Weights of a small image classifier.
Model: 6.3M parameters, 32-pixel images, arch vit, norm layernorm, activation swiglu, patch size [4, 4], layers 8, width 256.
Training: nadamw at rate 0.001, batches of 256.
Data: trained on rendered solids tumbling over patterned floors, 48750 training examples.
Rows from block 5 of a small image classifier, named by matrix and row number. Rows with one number belong to one neuron. Each number is 500 + 25 x the weight over its row's rms, rounded and kept within 0 to 999. All counts start at 0. Numbers have three digits each. After the name is the row's rms in percent of the matrix's.
After each neuron's rows are labels from the 100 images, of 14848, where the neuron reaches its largest size: "top examples" is what is common among them; "colour at peak" is the nearest of a few named colours to the mean colour under the peak. Only what is clearly more common there than usual is listed. The data: rendered solids tumbling over patterned floors. In brackets: how many of the 100.
# gate: MLP gate (model.blocks.5.mlp.gate.weight, 672x256), inputs 0-127
# fc1: MLP up (model.blocks.5.mlp.fc1.weight, 672x256), inputs 0-127
# fc2: MLP down (model.blocks.5.mlp.fc2.weight, 256x672, transposed), outputs 0-127

gate.292 093:524489506474512472518488532496485532474485526517487509498517518528535493503511511540487552512483514504517503502490486528515465480518427523507468485527548443462513490490492497494497474481542472484472533464507485524489469485506521494508510504549529476430475541479428481549481495519455520484486520502529554527518529561506483512465525454497482509497510469482506533482472525525526521536495
fc1.292 092:551494497458523512468497463519499507503546522522513519486486511501480487488488530486482532498473492506495483544500517487525474502501444533481552458515440509504502453511488467500554465481478535534496537510508509480476539481500488456514484476543483513456511503504504491502507536473555508534551469504537480493486463487511542534485510502522518469514496497493507490497481492495521520460509
fc2.292 100:504527500513541533486469523494508476526487468457501468450489502487520515496481514515486485482561520477482509528486550527515526491498503482489483531515513504483475447534502511476477442495455536455504518494468485467550500534497543498514523524507507478498520494502543505518523533463485482493493527511510486539525482515490519499478511530530490467487509498491495496461501491511469434487505
top examples: light from the right (61); count: four (49); grey object (46); its colour: grey (25)
colour at peak: brown (62)

gate.180 106:476517504500508507519530488512479488511517501498484544495465511500456487446478483490531551509526463504501477432441473542473542551514479511459476479520521469467494476535444446505511482512518462515497500499547466501516501424519507497507495514476522484501521525523482486501473496518481490464520521506496535503486501478509529474479490516495500486478497498527503486472502535487462508512505
fc1.180 108:505507499504471464503503529492500511544490463488460503484516515527505529506523502500480463499463529498486521511517543514498473539499507484496501493531486533511528503509495498477510486506543509549483486544456493495507508533491501502468472526499472519506519486467513458509507515415515505514511488507510534487467519505510491501545525472486492518470532499511515497525470449503523488482550
fc2.180 112:540512519528512520477439525500521454550457486543482480508462524484520495503471501518523461484585532501495472545531506463499510460512533525522454554463462479514475476461522488462493445501491501469473520503479483503474510536513497506463506449516468499529510522542497507537535486507504493557477484496504503509528487473504464522490526583521491483493464486493504513480461552523505469481511
top examples: yellow object (62)
colour at peak: brown (55)

gate.225 094:484457484466498461480464485532487485479527505483500523502495474508450499476486506550489496488498496479488521491519498526494484542548524488472514448503489509501519483515468479496468532502495501492498537461463528467509543471492488475515484472513498500501551510493498533502463475470534498520489495542496518430492505567510483475545452538476483498478493538491514475506521492502490511528512
fc1.225 095:501536494546511530524515512475513525507471505545524470505494515461536500526502487447521500478492487508504492492494478485505520464481481516544515521493493514493476539505515525506508520471513471524495482530533476538472457506493476532493519535488503515467490491525500491481541523524484515473517499439505442526500495451500514509471544435515497519526497461514485539491470518476519456492504
fc2.225 039:538556475478482487467500478521486516499527498492513525497473509521518521493498483463519509483514506513484491485504503501482532494491532529508507516519535519484486527495482515496524499530501444443548490468477494556491510491493539488514498508509507443527566551561501495528522504502471499506492549495494504516469512495503485535516479504490497511506494478489491528461503484521433504469523
top examples: yellow object (87); light from behind the scene (67); count: four (57); its colour: yellow (32)
colour at peak: brown (63)

gate.626 107:490466472505505527500505487536484497469524563508490512551516499521526460490491534481502518469504438507517481478506503478472486487477505542481542475507506520483508547491531523507525527511502532528512501475471531520496509517502557461484490470525514524475513498502515468497507488506505485523509486514484517496493516426508513502508503529447509526507501516522465485483476495487501519498512
fc1.626 107:487480489496525506471508498477505486471541510499529489523487463517494496544475465489507554490450492509479482512525473532488499526522486494481538478496497522519473528535493474470523541489491500512458567474480480486504486504487524502504445498541497527432554506483489509516520476509520508494517467462488485483503520483481523442476479544462518533497486496550469486481488474479466504509539
fc2.626 122:457517457501481502527496480484498495537505487513487498514534498499520470481474476509485531490481490467485482508478457477482455492476457511472481465538484528502457498481496536508540562528482514476446502512473517480487467461529478505493496493443511468477506501504482457505522466494513511510501548454492494435505556488452447493512472471473535517515509533489520527491502522490462484519505
top examples: blue object (68); its colour: blue (36)
colour at peak: blue (25)

gate.75 097:514508540478511505481515438527532499504491501497519504547555463468516524538497449478496549546499511528431513513458455455519484534482472470507471481490519469482491523480541505505533496454526477504508486518481546502485514452498478519491518520470535531480529531455442493527466510485455548510509508506546541471486488523486482493508504473522513492524495526495488487496485505476511478491488
fc1.75 107:478457483493522514507485520496515519454487482508504536507454531453446492497487464519503501492525486533490489515485509498491492475496459504512484505501482456456520494512458486477460541519501512509508511480480503497462498512527524463476498496493494465482480547511473551496482543515524486477478496514488484516486541481508545468476491477461489453474490505485522489485531515508498519490545
fc2.75 120:509500520509531502483506513514537488497505481517499527530511484445534495497498482482552489528488493502438507536505477489477474485506485517527533473512550492541475483504498537475509479491511490516495432513466494480490478522491453471500484482517507465466501523477483492490502500507463504509505497504483493510502497523480481451512549488548538516510520497541496477485504505489491498511525
top examples: light from behind the camera (87)
colour at peak: brown (49)

gate.399 107:525496517509474497488519571473487456483471517533487524486437488498489506486468512513519514513497484488504503475496490496508511476499510507508500479496521492505514508516485505486505474513481525502470522481463523523504496500474505457418481488556500501488471513466487503498542520462451486484518499497526446506494464537501502480497513455503518488494499491469517518519507497476491476503502
fc1.399 101:495497494534492500490454488510565514511471487487525481535540477506517495490484489535501516503502526524489480536491468468498503468501538511502460540483505503500476513463513507491460467497520491523531462503522478504515537475503472491503482509465486502533521498537473486544489496482504496528466515504526490522553461554522508532485497541486555484523454498498480520511508515479525484528497
fc2.399 108:467502525498481519485471499474518514492512487481513490505460492497466510458527497517534543479519512533476519522500503512503469478538485483513524492503535447461501549510497470463446506494481483556488507496536516521509508520470470522478456515521460471505460512497482529503507530477470508505522506517487495501499485519509457464519499494481490505488437456494507521542492487497490574533515
top examples: count: four (54); brown object (44)
colour at peak: brown (59); black (25)

gate.94 090:523490466502450493523516514529521472490482524513528485520560491479499496476486508529506448478485522522509464492507493476546515473521513516496484506466483477515472473510531491472485462438514519504519480503523503514456492530508507485476514453504494529539523488508483483532538542509473507476505469511525535493490475526522502498502508521513478465506509512459569467535486494540518515457518
fc1.94 090:489528518543537485506464524459478523484523479477509515483463514518513478527539492471484538509511502470498544479465486487452470525508490502514506515509498536494509529520459505516530544531508454502504486473501503510520494480497466490523482569515531507482509529477528496468473471456500462538482506477484448462499510460492497499492515476493538512460501477505453493479524502453491508557491
fc2.94 031:508519504490478511516486471489495477503493518472500529512526494522495534505458501493514480515517491526450506497468511500545489559514528504480437534506490573482482493521499503513482495534492521543495451483488444454488489462497525490538516482527554524452518503482494490478479531425494524515524484501479514466541502514527525520486507514497510487487477508490537474472486475527458575464492
top examples: black object (90); its colour: black (86)
colour at peak: black (88)

gate.510 119:478511507496512495497498496475508537502533478524555541461480485493461523530512462508495484437508507513472500492487472545505525488449503491500501512498583472533498471552500502500477516470470495524512512529509491492541520480508495537501499490515489528471513476490478522478518488473452501485443480497545507535500490490531467501442476488462532501517481509536540461502493469485501525479522
fc1.510 120:488517499461492520533519520507481506450499509492495537490473504505502493396484510504505490500494487464504533474483510488518526535478495502457473487512504526479495453502500524493531491477447473510500415507484503487519509508551487509501519473470479486455521519513504514495495507480481492484498507509476507470481512481485472495496473470544490503543528471506500474497504480569491518508514
fc2.510 076:473506472470518513523506482498519458523459521497504526573508490492480506531537500478500511523473474483523477501505512494495474487546476456519516467518487476555477529487498514525537493507513512466478497455480480469514466522520491470493520543487506510525509519515530477487538468517490490421525455530539458518512504536489588497491460458494467498515497525477481506500422487495525514515493
top examples: red object (100); its colour: red (43)
colour at peak: brown (57); red (36)

gate.36 101:451493471511500491510496505502471517496519510468506465485519551518487523512507519469518535500512495513502423482451503489501497462480501504500518519499460492523496524498493522531522506478515463491522496510494465481451483466544453501500522505500486508463533494507455487513479492531501505552504524477501509492519503471471490506467508521483503488490519509495543485494535531526523496478451
fc1.36 102:499580526507507483505449503490470498514506505496499560534534497504538504540486520514495485526510503497515487509485467477469456529506458549469492492487477469484476517472499502480519501524524515512522481535496517488429508529479511489446491524490495525541437495497503525456515486503515509541505500543497512514488474508483497478523526539530499471523500529510523468518516531461514484515493
fc2.36 109:447517513537541459530513480492522514491483487519497500513496433487487527469477479512485479505463530473483503460569503475501537534533510482502510513523494481540502498457494503483507503516500524528483512480480507496491502500523559476519498463497523476495539487524483512504494472498510485444498505514472476462502539481460521510477444503498494524507539519509489501504500498489518552499517
top examples: black object (49); its colour: black (36); its colour: grey (28)
colour at peak: brown (55)

gate.385 095:499471462531539485551495528502515542471494468474502514505473517499459497447516504512501512518498475481469496472462514536546500544520488517444496503516518511494514435508464491522506491489481519490485497479502482518516518506536495510554486502478503503477559508467471456484436484495488500487468508496495494452464511491479456501471478498504462552484499512513508502484487489468552524514489
fc1.385 091:480494484467501507492501505524504517541513523468481487503546473512494469445471501495518530551472510535503499512480510508443530497533511473503535481494412538473488519460507533480500508489503474499499505498485506499491513525519507449461480520451454458478526505510541508449485521501513500492536554491460500425520485505523524459517520480527515484498509466501498493506490529489500490509542
fc2.385 099:513507515547482500442466536515510495519501472540523496479506508515496493504494518529507496485535522585513499497486492505501504475472545503472486514461493526499518508505500451509499487525562486506519524537503503504483507499488495487491485485505498502497499535484456518508512573493502514538441533486465581491484521496513444530498516501464501517473467447515501532505504513481468505467507
top examples: yellow object (100); its colour: yellow (73)
colour at peak: brown (56)

gate.205 100:525537472527510486512465543507512488523515497536504505536513503520522536468469483519511529455537497499512507487520475505519516505551532496501484512515519491477522518503517506493479475508477492451523558454553503531458529515491475558509492498511481514489471496493504511522460506523446509453509508478515525500499550544488495482474435490502489517446476512470455460514532520513514500515487
fc1.205 098:494470511467553449538505520525500433501572525532518529506508521514492509495459524515505537499509524481524513496523496541459473484515504514457511484526500518509530505445471502536498463508475515495518525470549506500509489504481559536491516452541522539465529490467504506485497485503494506473558492474497510478482534482493582509527491496448473503469504513475479475492513480493470432538469
fc2.205 108:465517494495464543502526441482465510498468503450480508460534475525488466545528501494532484497495497538486478490468477508500512454514513547521501520489520488535503538493498485496496549492508500516519499553502493455482507481518492492494485477473500524550506497519499487532481508487456444489486467467549524506481494485535467509513492556521497554488468499523554500482504470534452503488512
top examples: light from the right (84); white object (48); grey object (44); its colour: white (27)
colour at peak: brown (50)

gate.262 093:436478483497467529484466465497460508508514542474521518524508501476481450521489495492468530489495492486469510509508512512505504527516469470485505433515460511514529499495451514473471493453516498513456489509535478485511449463486500433490487511514490516466554518488473470508511451504544477515492520461510484478495486516507550506515550501484528489483531505530546486463477531486494512520522
fc1.262 091:570518504499546472519532541497536490490496461522471492479503500513512552483505482504524460485500479502529477484479492483503493491479558524503504570492549491499482492533528474540532510538500491477527508471472528525498537539519506559507520490497525495514456488503526525481493568497447519467505472525484532514497503474497461496480444487511479523500484499461481511540535479499503496472479
fc2.262 034:503505488544506452477513476522465486539502517502488513523510480544475507497547498490521516504498527522480500528479454492535485528514476559510496515507509530458504492501498463434509502527521449509501498440484496517517455445510467507497521464547489490539516497531530476520481486452486479511505497510482549491512498501539515502523490513492474534495479478494477488548495499522452497531502
top examples: count: four (68); green object (56)
colour at peak: brown (54)

gate.105 097:534486475525490478464466460490476516530538504536528494491544491490467507566497442523482529539534549519470508466507484491487452496494507534502514522480509452548518496518487492501494496503581495485516516501513511496477517479472487482472465500517521536534498523471505481514496501497501500543478504513525515516543497483527446507490571523487516529489442498515536480498522516497501525534493
fc1.105 089:497492543482508488514490506491541512542479518454483525529541532491485497519457499486472474491527518546479500504473540475474492499529493497553478545479450513525467481471490508492529447537555501470497458483525514504422461535500536497504480524548552500498495473483515493538486480493524465487512500479455539482513486507486519549542508475491512455491557511523496472517535522513512504532458
fc2.105 093:488502421470503494533488491479497466516505520456504529497507490514493504491510517492500538539465437507514513516485543494524469528512484473508523444558504535470517502532508531507498494514544477474463483497493480480545479517535505486452481546483498512570518527528511474490525493492493482451504490497537483462490509517473541491550470469485455517532539512505493489491464537515531513501469
top examples: red object (98); count: four (49)
colour at peak: brown (53); red (41)

gate.174 104:524525510496476495511520562499482516483474431511509444464467474527504482483464460491490490502479547482482532498491503496488504493477438514494491532513500491501525507495505482492502524499504485452462499537498508491494486495535522537462546498511481502530548510482500495508547512515473496492500532475501471466462510489545483518508504446510506508519489484492511526475525498533494517487537
fc1.174 107:482472501501449517474473457520471522465476516513501491487472473481516494511469500509497517503490525454490527500500477496467494485485494573499486504492488510445477495518512513512525516501486478509557453528463516549501497536490487523457513506505538504518510522504514550536506449441504457472478494488473498521520484473506462534486502484542556484534549505500484476537479492505530478507497
fc2.174 115:512520471508505487520481516473502466495497495513497501504507519456538493531536528490490486499512505443488489495489510518466481501488545506507459458513489517514503494467513534554530498478525515523500462537503478498445519477509546534450496488495540542510502516511491510486481493532475513511540489454543500494505515534492514519495493471527528498540485506524502456487530506563543497467519
top examples: teal object (91); light from the right (82); its colour: teal (68)
colour at peak: green (50)

gate.71 090:436536469519492509490508463499484513494517511526537500515470470501488506478513512543482502499476506504545495515532472499507494493528496499510518464498481521513499523489448461453526537506531457527533509528498488534456502509491486517563469535471501530480538498483525524515487523476526508518502517553519484489530511527513434503515502513463521522532481506504476478470457487496508519508539
fc1.71 090:479548475525510502465483475487501499509504512548531474488490463485493531463481500509480491495460519494529528525539466465521504482517513489527481470520493517548548506469471456478515504525532462506521517539506522521460513493508464534553498515492507539467536486465533527521493552493493477527532529534545468497517496536530469498497512486476537508510478529464481481502482486520503513487511
fc2.71 084:505502466469506506489484474472533502505499476533467482521452520505494500545469499466436519490491524524475501513530474528525496522489500479516445454531495521504532478493478496529532476511528505550494492498523539494442494481500464475509499521485514555460521529519526498520475501519509492482524517506509496506453531532472497488501528476495495470511522513524519518497501508523540513499487
top examples: light from behind the scene (59)
colour at peak: brown (49)

gate.92 102:538489507495510484537452517492516517477451506528524517523468518501512470492528482548516495508507482466534473523488476493515524467481519495484499512524484505494488547499448491509481485471498512490523511524495465523508497478515524502483487494465481506491449511553486463474482503491519476548451501501478463469514531484497492481492504513509527500495520511464531496518515542500536518523463
fc1.92 108:542486410496493489513505475505486503479541507564520536518494443522490527484513493503501510524521512517501496517506486498527477496502483436505497475471508533505495462518502450496511482456539489442484503449500546526519476481507480484505496552496517495453501496457497524458486527500495499492510500532509489513505506494513512488477548514536484498504502459505537456478518512510485483534481
fc2.92 115:534480443503521514515452498541545515503459520522498514448513504473488521503547512492504486475543558531507514477508466510523522515536474498543470482471487496479502483472512534526488496483535503453503475497500460512485547535492528551497493498510538501503510482501494530494526551484466491478500506512506498455505488521510441513482510492505520490476471534508525541483502512503539500473492
top examples: black object (44); its colour: black (29)
colour at peak: grey (91)

gate.452 099:467487524493471522529491536519495501486521515495571481460462509490528516488497511493487486504511519510496527533498491491520505495460446506510485489467526478468478512515495481522480462498482526478527512491465589480509514476524456528471500471480494480505491552513484490508488522496476507500467530490513538475489518493532432493493509508514470485505465457490510516446480501497517488478497
fc1.452 093:504510545476462546445536499484515538503482498508474512478488507512503488516513479528520486491550486497531436494480538499475547482484532534486508515523485513506491472494496509495489462501498506517536533484491455549456460469502507474458489523506514522528455482484531478541484512542517479483530474484476496554518449517493497518498487505494501469495497463502471503478467539515532481495504
fc2.452 095:535512507478474511518548546482477489466517467540511499505519512483516542454495532476498502486477467515489503488555479510493516504501460478467479476494531502483486521519495528485510514482538529503493481470506549487467520542522465516515503525498506535481479467491473517466523467468497496477499518481474532488436532515476492507460455482491521497490509522438491509503481512480524479534548
top examples: teal object (100); its colour: teal (85)
colour at peak: green (51)

gate.576 099:551509494493454528505488468506445529479496512506521511554462492502531470518521512539503494520504507524495517495464421465533476518471487509528498540504521499480538524532494485506491559487536463484482507505475474533511519518473468488511504498540466535535509521496505489484529476505479491520477476499524478470482482500504487518501554495530529488546475509532508455520491500473530504537472
fc1.576 100:491495523518499476523459507537518446524519460513497513470552465491454498456505502465494504495454467491504507541515540484517516497481509509466490499493457498499464515492516489497492469487471521523506500516519509456516505477555452499476527494532533502485450460503504507496525531482521529499526520486494539490468512493519511502554463520513465502493489502471520523475511493491478485472486
fc2.576 112:519523530496486539468494479480460475516492519505512499501468513519473466472481508499516502533465480523493482507477586454495483514501524434491495503516520497458540506528479486500514458503447496483491499452514514523554484474493523476525500498539487474452503526480497526545495505511504504475499499518506464543558491475486545542464521487482522491517505474456515497494485503502471506469544
top examples: light from behind the scene (72); count: four (57)
colour at peak: brown (64)

gate.290 097:471491506537501514523457521543504541512471509465524506496510514517451506468528520531527482473477485451542452459470496517495507500488523494439530542482541460509517529499490473502514495555487484526492493538527461498508550479536507527497506509443501479521507483516458494456532481547443497497499495515480542509519467490560500526479502491489490486491493502495536489506498482527495510474473
fc1.290 100:466483513543498512531444525543519531495488507471505494497507512527462484470525509523508474479476485455502445460474510526500508498494524474453537545488539457514507514510504482484536498540495503525489500522514484508501547495544491514510512528442497488504525499503467483451541455530441502508501484536486548505514477467553515523477511490481500511502523511498535479489506470507501506465472
fc2.290 029:454505508534531549497496529501529545504536485535543490509480486534478467520510507509486454509512537500464492477484557502495482480493561440469494501496483478491523539517535509496464543475489465508485509533453473483492535486515498474479525515500488506498526475506528459417486516494499496531481493509482541521539460511482497493494490509446495470494522471501501505492508492482461513479463
top examples: blue object (90); its colour: blue (69)
colour at peak: blue (42)

gate.184 101:507475506572556501511484578480498432516478521510468485468500513515480502476454485499518554499497522517525488515485532508461547528516490528480542424521494515474516532494493527474475523486497508446524531481476479515502508518535497516483501505508478501524493473484488495482515495509477501481528528518520513475490509511524528454501503501504479481470450481452499501474450532489532508465486
fc1.184 097:497485533485522534498496519497563454512490473527542476520529430493482490493511484532494525554482510518490527521509516483491476521503513495496520489559474516512493537474519489464465525518535547494499478531483507495495490517524547499485503514492502487513518498498490501483454526483498508504492492520482502481485503530513504496537505500491490563521505525490505480553462478440503480482504
fc2.184 100:561493491498501506473501523482482447502493468537511523482493485534453491491530518514501501509463543531525514478528508447455486513542530523514540506498523455497544531480512539511485473470525490490487508486493477496511512521491502481457465470496452476502498515478485488504482553484482492504498508486488508473463495553490472541488512509492529527488494494461479549527471482498499487510499
top examples: yellow object (98); its colour: yellow (87)
colour at peak: brown (54)

gate.280 102:502502498519524531470504543495489505479522479517464485491470497434467459470505473526468515472501526490484538515521524491549571478509505491493486539486515483496491467515471469523471471468494518492470504462513548491507497475517509466510504463451503494490502518547493513475492516499487475474495545500476492483500549484519491522468479518486487478494478487438494569503549510526504497471521
fc1.280 102:471525513465442458495498461525530518455484506489500503535519522541536507532470509448510480473475489532498465471475470500470489543468496469500522494511487512492504514492516532493538526481475474511508478537492489521510502473467505482487489542516512522538477439478482484516489495500516538519516467488530514507438496504501537518519499475491523544550518529535489475496480515482530511483518
fc2.280 102:488488530465497518494533497496511525462569490499516526467518533517492521501478537490496507504476525531509496567499529514495479524483485527501507519493519490493511451540509493499538510519498567496493477483508509495485494495499500554547536516496474468513492472434515467537482494488483502511499454549482509532498473533501516524539523506510529523505483506560521513514451461513493487454511
top examples: yellow object (84)
colour at peak: brown (46)

gate.171 110:470497471508412510485563467492462509483516526552534478456528479465486463496481504508499514520559515501485525495531495483468511459516518460523511523503516499545516510461537453509522524525504534478494538480484519543511498489511496492513483477497501507506438469473508514522513504483493501511459527499512494492501515495515464505516516506494511490507468492483486522483530485517476504481464
fc1.171 103:460547478538478531518480511514481534472478436539494495508507493492477503484473513488492528559485508496483533543512450503531505469503494500467433520499499486504516462502544499483506497504528512490535559523472514494486532501559494501512473487499476516511477496485521487497509482497491522529462529552502524499501512515506463506479537540502516529459456498453459514480522484468479516516489
fc2.171 112:476518484485477485511476491487473559489523514485501449475514491507460540529501483464516519493454499498509515488488487496475464497494495505447501524565510469499515494524490459504493520471514418511510475509524524494504504487489486504493473543481494506514464514495505506449500487479508461484494464478498476499471481501489525483520484524497490520482485467531526500500534498500494530559521
top examples: light from behind the camera (56); its colour: white (32)
colour at peak: white (28)

gate.572 098:445468512501550483491476497517518494506459551544533493528508533453493488518507497501507496482452506538529505505520475502490490500542496493570508477542520465488490512511511531467480516415492470503515527516478502520483537500511541502515487537466507503489517478482509528489472485493477494500491463488517477492460518549520499507482536507483521515520503513523505479471451508495533562479531
fc1.572 100:483559500579546519470509523457427490545490519511489516531473512505503518507482516502502496500462487464513519509505522465507503528558551477508490520493496501539476536481508508515532495554456497514477489466498478496493522453499477507509520459494494514475441461525476526475508520529505510502505507485531511521508480489507504470508464497478505539533480475489437514532526482523505503464504
fc2.572 105:564562553515478527500503535464506507527540462509531504486506497492530514460510492483473473455488548468499501475501493503493510466462513471506524531500463527489492529512512483512534531518455517494516527445437501516506482502525456525513493473445483515470477505488543519533534504554517514517500489514483486519519522496506516536475500474504523458489483482448478520491540526464525475480531
top examples: light from the right (99)
colour at peak: brown (51)

gate.173 103:509470549495482461529498485511513578457485472466512512487492480508507529504496463550519513522474498496471475493475521481491487467491482543502481541451496431519522504475509536491504488500521478504513475520525486524496499524528504495430495465467536494512477503499454501515491495515478488520496488507492479513523495490498485486449477527539509534486517526507535521540501513506531499522475
fc1.173 094:513487465543427491516517491504499497547502490489506511471520516443510476473519478527494452496503511486523448482500470517500453446508527488516496512481505521488473464524498485486489523510506506516509504520486462482507531500524521464529482463510496502479504495528486477464524483538501531496476514481484534454506526451477496519503465518471524528480481557537568527532533462472499500536499
fc2.173 096:497519488497517512514478514507451480515527509517500489467506527476523492506515545482518533485548479468487517470495525520530547467490494459480474469527569534491522527570510491511520489467504478504519494460485543499501513507501425496518557527510503530491535514513535501488517496481477482496482486485514494528465535452496508519477494468481500501482523495481485475521523514465523486482529
top examples: blue object (49); black object (42); its colour: blue (31); its colour: black (31)
colour at peak: black (25)

gate.592 096:515499528481482504484489501523494474458521520518539490505486493457485479533518493511462549521524528460484547539511503527469555526536466544462485477498509459486542482459496507527493475488485497474499479476517473488484504555487510494499491517513527504509531551521512477515489523475489451491471514561471506448487506490481485468489514492520496507477485514513483519503525476515466507495485
fc1.592 101:529518517533517452505502471515504486492531535507446492524474493476484491521511534478503500536481497449495523526505497484486502549482543494487491436514473534564504562496490519526470533540527536534465504483532497498500504497495532459511526448525490497490513507440525498463513487521516469476501471505495489501508519502532519509562509452507498466507514532521491553502488460497511512485510
fc2.592 111:488515488521516523508543523504566478524503479552471501504532510473530513495462500504423468477517530476510511520476488517519519529481486456494489490488470533497508481498475491518528531525509539500480510490491527445514491469483479523522542511470528520474513473462519522476500460503509486502482533491526507499474555491509518538484520436476508466503532560512512544496499495479522467485534
top examples: light from the left (95)
colour at peak: brown (46)

gate.131 123:485504531501478483547499482498521519500479537497505515516517510490536516483505469582498516513504468502517434472496486505504539455471523512487492532505501509514525513416505489502537510534523482515527540522496450513469513509508520506488510471540517480513462473463487497517487516538478484524495507506512545524531504511546537521486487488465491473535541519499487504533502482472504485497446
fc1.131 127:502514535488518544539502521536499477512525503509512486469473497494528498423496481495498450488520503472506493469457492474529501510440494501478490492492541517510504520497498495499493525478457507514478490512523520489551498509552518541509536477504495480457504520502493470463490517479484507513453545485498528458451544476454477481503474517477490489518497477521558516456493466565481519492484
fc2.131 081:456486551558464502510514505487454495513511485495501524519497538480494500519490514513495510455513444481494504476494526492505523491511494471478502458502533556489525552528498471498469489513516496521506522487483513498490487480503473452524484506533495522509488486513489482507516462463522480461483495482501503524517482496536509482545505506475493497474536517468459478496484549395476499520562
top examples: blue object (72); purple object (46); its colour: blue (35)
colour at peak: blue (60)

gate.326 105:500562497538512522490502527513519492508493485487545437501503524520503493524528480491494515549509468497469495488467490471455468484517479484475492490499480509498455539497534520514483555537469530477525520517519507514484538486513476492518527552469486511471468506462496537491519484475485512519482497474520497457472494492480481495518486512521522490512526537487529484517497500481502513478516
fc1.326 104:491497509512489505492502508503482508493503484459458492505500473456506553483476508517506495454510497472529516481485491495546551497520521487482548507469504522503533522504463510468493475502501479520423487475511446489514486491462519534492503479456489495513512482505477522482500524526510537512488530435504524496518514500539530508500505489499479498509461497506469516464533497533477441510533
fc2.326 119:486474482504527491483480511492498576462509548463493450506509489509528517492454504530536541458492465480541494489499567530531538503529464479507536508506524496468565518503474480446492485539496510516496510536491535520490497521439499514543469513461451474512529490515498476531485543512478490475515517491497548503502501526519459492488519555492479505472488481514530515485498497499480502484530
top examples: light from behind the camera (96); count: one (53)
colour at peak: brown (48)

gate.189 086:491448439514488497528488449493510503448496495505546493484491512475441471481513505507502539487471488449472497482449500467482479526509490488502518461504523471499535506480468497507495521470459475502531509485494512496518519501511446473523491543467511490439492543475500505489501455512498475502479508540492514474488504538465437516494531513532551479496520525494541527520507492499490535526457
fc1.189 084:504504525529510505508473523494485466528538501503470494480478467491512509473529505476493496521523446505509530500493490539490528539493556476544486544474491526501482518515499479512507486553532492533479487497497523513549543490508519496514480463551522503551487496544506538511512497489486487444490496495520525483491521495544541529527443502466467501516474523488484508516551476484480514446516
fc2.189 027:525511475444455550545526499541487535522502523484456492489531521497464500466490472516513551510454491546519489498520458496497485484511481495534463531542532574475499473503478433519521531506483546493519501540523467508492552537499497507505497432504516476504482484509478505522556467553502492516505499512466472522489500538488470488538505512517477456508500493458483493478472520474484561501485
top examples: yellow object (65); count: four (50); grey object (42)
colour at peak: brown (49)

gate.19 113:530460490500481462505494497561502501440519489452505484493518489476504468531562509533514528510516455463492487477459496492543525530488481527448479495494508529459484511506502479501477503493489501513484487431542493505520488489501491450481475504504573503490482519499465506474532480499476513494462519469500528479512529478507489509498514480509435482490525534467539486530487507477502533484467
fc1.19 111:495494497536518529513455539545543474461469473506476507499504438523487507510516501497525541469481491519492487515514489495486529495521471513514525487466515491505535478523474510494507490466487467478499459510513461513481495484490465534505532514507490477498548522536504478521508497517470457500494515469492454509494517453510491502470474529590507535468494515487503498546484547528431486554510
fc2.19 128:520467500515471531514498501495571492483524501537500471526503498527529471529472489526480494520513512459475501480522479488484496532510493480477533496496475514489480523499530503528520542487519486471501488508478531557470506508502450497492519454499468483462585533463477489529508515501486505501509516503526508483475543512491508548539474480503530517549488521478490521531489460503496523500507
top examples: light from the left (100); count: four (47)
colour at peak: brown (70)